From a checkpoint of a small audio frame classifier: 39062 training examples.
Rows from block 2 of a small audio frame classifier, named by matrix and row number. Rows with one number belong to one channel. Each number is 128 + 32 x the weight over its row's rms, rounded and kept within 0 to 255. All counts start at 0. Numbers have three digits each.
After each channel's rows are labels from the 100 clips, of 14848, where the channel reaches its highest value: "top examples" is what is common among them; "peak on" is the class under the peak. Only what is clearly more common there than usual is listed. The data: phrases spoken by 400 fixed synthetic voices.
# convs0: first width-9 conv, stride 2 (model.blocks.2.convs.0.weight, 192x128x9, each kernel summed), inputs 0-127
# convs1: second width-9 conv (model.blocks.2.convs.1.weight, 192x192x9, transposed, each kernel summed), outputs 0-95

convs0.100:129101146169138138154185143090119212134111113068152104151181155129133134110055166114132133141107118115123102159144148199071117168156102141110195091144109132152190079119104165038134117101103110149112138067104128140093173160144132191134074144141181080145138133178105116131160137161103118131163140142111128161141140128101134186110091166124108097170116064175180113136078155162138100094131
convs1.100:128125084148107098147091115086112096121172102136126072181133104087099110086117114146155040170074170142112126104084128153097078140116084094090139084146135133150171085066131110151169110151113114160142116112137101079127124127131088209169083139142132079119078149098100138118163133080082125072
top examples: /ɛ/; high voice; /v/
peak on: /ɛ/

convs0.159:154126195112150080117124127119125111156116092010127107133074124078113133118101106117150157144116112105134114133153099112149118124141155121141144105159051167055135091170124139116051178131129178104115123115151095124137122116170146117143101128107123091155110167147132068131123131117135132110136079183022152105097145117061158141176121125130102129180138098113155128043144198157080121119104
convs1.159:156067160071170177171069091127112168062090152108087136095139100145147043105133066145102137109143174115158103131067115079140147170135132136132113163166073145073090135074109109141085148141127102070138075121143128129093183128152103128128100137102156125114122086098090202105123133146152164129
top examples: /k/; reverberation; child-like voice
peak on: /k/

convs0.173:139141125086175173124158122157111072121137096141117142080143117037128100176085127101177165127101110093131157138133114202135164076097125088102090149144137123063159124120160137169137086171231181101171130169180094130115110084124153115123152129109147170147107149128182084112093160171119178135112133188125141137118093149064112148144098073083092119113098126113150099166123136162160151163138
convs1.173:065148111155133111131187135191141122155171113144176191152148119180082055156156132112152148126125138133054038060134142135148144126131110211124141188094123169181112164143080088088119086147131169074106180090150154121166124113114110151120173148175115132106136142154124112092116136145168124078
top examples: /ɔ/; child-like voice; /z/
peak on: /ɔ/

convs0.81:104139190112167129138178129125156022175157133095129178158099098076090094148111107093120146184056112070134149138163121130168088153173129095146109059106090130137162085137114163132149120125176177159177129121175111148124078129129116167142125105115182167166123134138131132136120106137137081187098116138088077143140131089103107194152151049130115115128139122089141124141096187153122159096099
convs1.81:046195100087136095090133124166112170156085127077114079134093133138115121145154117148143142144139215138072128058120123139151127105104120162171172156097183124186163073125134141155162100160130056097128136119117121143117061152151112132155165134128076144127103127132106143147060148115116152132
top examples: child-like voice; /ɔ/
peak on: /ɔ/; /oʊ/

convs0.101:125142134102094067125088119150103157084138133123103098104081116128182174107148083115110112080146099148111142126121129146148109165128126136114141066136107110097180115079104144145086174113146067151015118123081087185143146127119152083103075136127034109116140167130160054090134126140137128106152122158015135111150120115082105125115116119122118188122145114135134135076152141156125063150115
convs1.101:155085076096145122129132096126087136094107151118102155071091111156119152140087058129097151141084128150129153099118119111105062130126119152130137184129091140132090131057069069123119133095141182134121098095126142155171135119130193121069142094149136122139142115099110081080149121140098096106
top examples: /k/; clipping
peak on: /k/

convs0.174:132160136140123145145115134216153003175088130117131128163145134135067117132127123101137144157167046152146167138158132140158183163046135128136124093119150084102167137185159141123154199116154151091158101091188095135127120129108098170169144107118153096100133143143150120117146097126135072156161125100084127118117143097088121132125137166070125112058116136190059144115132138133120098155105
convs1.174:150092163134148100154098083107122157203140102133131107096115143174184037133136139151126080111152031094029132128114133077134137131134124128095189119152144159059097106148081127101135113117124114106126124188124110100119091101138087158118114100115123139114133120194113174150166116148134119039
top examples: child-like voice; clipping
peak on: silence

convs0.124:115149133091181144075111156147111088089167166131165164109113126075122171120125113116091133226160141145150104048147108116054139126166116134153103118146138111090145111089131172070135162138053171122172133112123092115114133126082091149155156097148169090117104126181111173136157152065166094117112069153150135177079146096088124062144155158187136082123143111094152137144129162086108128116106
convs1.124:115169080118142094093123055131137182155132145087130158161132130162122119113116123058125137130089147137127109099073176146069124129074134127103177061149168141133123130084130109135115106134159111090123122111123124200107145154144185096146143143159109111141048000122059150163112109150100126124
top examples: /ɔ/
peak on: /ɔ/

convs0.138:206136111112096129127129119181150068134057119111093149158092060080067131135086099123120158098155143160124123138173132156130148190100123111147137132155112143120140167132112117136070161077176200074155106071125142162135139126144169156134163073071136089101128132187170112096128165125087074132163157155159134086102110137111143137123088092075095157174089114108113111051155116135150140116078
convs1.138:127096157094173123152090144091130086180169128142130142140140129148086111099114140131133090096161116092142166087154135111157156079095134170123136147086080097036079081119068162126157188121111113074098128092099157048150130149147091176105127142113099148138131103177109100054132145085102108032
top examples: /k/; mains hum
peak on: /k/

convs0.53:147144126081152156072109132092108002105138129127133102121117090106086080106164104087122136075073114086093147061139137156154129051121110097109096123122088136084149116068120173105126137153102155092170108123159128131159123110110087181134103114096113096130108071119090071120125127105150113153099145174121113110137126199075146134130153150178142161123184163119084106133170151083110143194120
convs1.53:118140073103122121083142133119133137114086138093156133100111118144085101190137099131110175150097105158156150137098133096089117144126136119095158130112126132153048127158085120081101071138093153128086115123085111100134097142091133109136134038154152035091113136045068080081104070160158073096
top examples: child-like voice
peak on: /t/

convs0.168:158099122076114138184145056120111120113127078075146139141140118151146127118048092126158106150101103108134102102133177085154085115140101124089150139131083086097093112074112161141106054141142071097115156143090110081196141180064184145117154119134078085122145139117047137141112100145163110173097119142146128158100135059148148141111112169093139138156127120184120091100146077078178132122091
convs1.168:137083105097167136068154158127114085145182117172155146074129169125090168031161145172150099133113065111163160122142117097122122145113156153160082136142105135144083156144188125159171098108121147094151193145122152110167125127117110160134089123126162114135111091168160126127138127131149108130
top examples: /ɹ/; thin (high-pass)
peak on: /ɛ/; /ɪ/

convs0.127:131073109032104115069105071124099106099146119118118129057079098101155139122109085122122140158136128105153097122107161068114127120089148121107140171119136167151110109063099209063140115136089116137140144142195114122114154129114120134066145089114163108097044162105126182141131119150091142158153062168142097127147046085178127126139127131106121099118150083061148116153135090156112143134140
convs1.127:125116153122126152129142086111120146101047077155154113129098146054088127079091119152168070207107138137172154144146097083148166101140105158172118101189118142088139046149125125141098132166118138102132088060115121112106133124128119106142121126179093161163126132061135076131146079126068125126
top examples: /k/; mains hum
peak on: /k/

convs0.135:219089116098090126140171142159074035168126096156121105137121097080032114152120109106135111167131123151103160132101096152122170155086158145152151151129123104091156187116122151081129081076162179070164112108127140093145146144105152149130110102135144094092149136149096100119100186136113120144114159157123134166113165094113148181115094163116101200160117144140057110094120094160132079182114
convs1.135:150105151107140104103070128069143090000133161132114144079167153070082033129127115181142134149190177140156081047113134038093182075144144107127120124099069091095130143198072130105117152147119161127119144150132138053107157158121138175131114137079137082119061072156135175108169115117140123113
top examples: child-like voice; reverberation
peak on: /ɛ/; /ɝ/

convs0.136:154150103111103122144129113094116168105171093119105117102132096124157145110127110108137135123000086107121100112089136078155114104161038121139129032101075141137120165112126136144127096145122076123045144116145133148102146115124133177120183095167089070130156125147138087132146075108129107088097112102079101144134085101104153089115147111137097065122119139161109118129092128096125166119115
convs1.136:149114171156139101154151094078122137118109147113111103119144124093119148167087122025164100126071031089138108138170092149114151102101137102170172057148145103068136107129129150113154138108101193145132111121144146098122130129154111104146151118125166148131151095142110188116165109168130098145
top examples: /oʊ/; /z/; text has "lower"
peak on: /oʊ/

convs0.64:133143175120153143117140102106117138137145076099157114167148070118111125134074148135123066145142147109140088033185148169128105134101122127160122147139052109075126135168069140150115106139173123126159105157113140142084123133096136154170065168100108122104103132168000151151093143057113178149117149123146113176136158093156141147111207140120142141149166151162131088116123129104158134147163
convs1.64:174102118088076115063102115124123099077098120142142126118129112093081111121075086130139163155119140081167145151165129139075086144127133139145076125080150159065108130129103164059117101139142144109137136084132140094120100122095128130141066137101142095092101083093092061114153094178136132128
top examples: child-like voice
peak on: /ɪ/

convs0.110:131138147138205143153159173090167182122167110106157167156106170130158138025097107140101111102092123102148137108125133141121019129181122142123129069118063129148161123120107116105137113150122125189092121159180112137089156129167178108111080145124150153165127138067127136127075118110174130137065137147039114141140151119112131136134112147177114128161176157169161109143090157135146163162182
convs1.110:102105148145170148131070111055104126115146182129134048088142135113088076136084194088129134139109107128151127072169102132152130170119129135125106150134125167116143158093043155112171092163097140147149092179174160135133174103121105179131142104069161119133106179113114106118142103116105150135
top examples: /ɔ/
peak on: /ɔ/

convs0.172:114145073124101119140086147125079157112118120165147123079159148114185149119066103125104129165138110161119106104136138152150121150156101098086141137129077152097140125121074188119131128136107066141042129148097124172085160094115136096084074147146065124147078106202142143111109090094096114082146082141115112061105028105164151106139135095048120133138147103119082098177136142081144162140133
convs1.172:160135134182148096128131084147118079043144117111113129129151118116157147169106147144132161146122102151090167163114119103157107134154112187116102112142068120146147148146088138145136186117136174143089101152126127181071060090136090121155112089112140166078083111041134149123104116086119107135
top examples: /oʊ/; deep voice; mains hum
peak on: /oʊ/

convs0.72:111126138126107118088111152107097167108141116177147114102092098105148137164134132102116128087098104168091139088137149120118013150135117146100127063107104141104085095141139158149142122149152038136000133179153091147084173137141132130142135148145079111185140112172142091130131062106123188087129123141070101080087098084125113104122174102084098152118135151146143164120160135119105172121138
convs1.72:213120146094154059107083116116111079090117156187122112142182115099161119131124096139101090139126108122077154128161150188129119150146094182125137146180127141066125078177125147149119211103156213140094132101103116080092121121124133139142138133144162177103120111121107175132165078131114147097
top examples: /oʊ/; deep voice; clipping; pink noise
peak on: /oʊ/

convs0.96:159111121143114148047107130125102088075134119094142052169154104142070129153125096111175105128105090097140152140173085113125047107091156136156121143150087062141142136122148135137134102097159206129172128133116045088099151139115115151144102145118118136145121144126164147087099093166157109213108165128127139132140097118149162046143168055119141114091174116139106090092071100126140108167086
convs1.96:154120109131189125124120142150097073166120137097169059095121121075110067108129158100163151151093089122167151118151146089162140113107087126140062094122120133152115126097185165074146119112108153164101130177122149104097172155119094148128140118143105125112122120065112081098201122102104114178
top examples: /ɹ/; /ŋ/
peak on: /ɪ/

convs0.31:156148170141165100123122166082122146112172131143136107161090180082128187088123110161145132151163105083130152123129114137163000083135106148122135110123113120128184113110117148040095050092090103135112149160118123088121150146140149128145142118180119122115080101141112135136100176080146161144069110142100123181115161108027119148103132129162117134129139107105136128076118140137129108075115
convs1.31:105098185110124153143100123095122081174163217083148037104096124145107135113116152128120121165122144127157170119113130118126139132118106122138133178125139141110175168155079138124125110151128099138138091133150126174149179019119064142160122130031066148141080125031114135113157099146160178143
top examples: /ɛ/; high voice
peak on: /ɛ/

convs0.183:123142076110114227121147083126103174121133061097115120070136124108152126142070102057139126093158077116135167190095117126084123131134090141095191104118046103086159107126120118083105136131117114104158134142160130134180157091138152145080170167108164137127155087087163122138132152127140157080101094149126099144088151093151160183103124128091087098145156210167157066139112097129111132153100
convs1.183:066116098119152140128121156156081190129089120115127141106118144133100165103129096141128112120119147111229133104133143140160172103103130065147076113116067113107088057094101158106137187108132149047074132129119150074098164171142122082103081086163141087107092122131125110091132122114066120134
top examples: /k/; child-like voice
peak on: /k/

convs0.167:125102191122185147171142127146105119134108169091144162169174148132140079129057117136131151132043096164178103096124169186129192178176102151139112078129065127114156127091070100151145148169134138158105120108163155140140080120087114125098127085107117120129173109127169124139099058147117058130150123071137110142116128127143152138164150103160117110151123185140063149152136179054181144139114
convs1.167:140080129149137098149075110107096129089118146051111098062120132109108070107111079120110102154122107088151142174125148158148157096078061104123156140098126127094122211083130153057133111155148084161078117099118163153133103081136086072084130143107153183085137065112111161160066098161168115096
top examples: /ɔ/; child-like voice
peak on: /ɔ/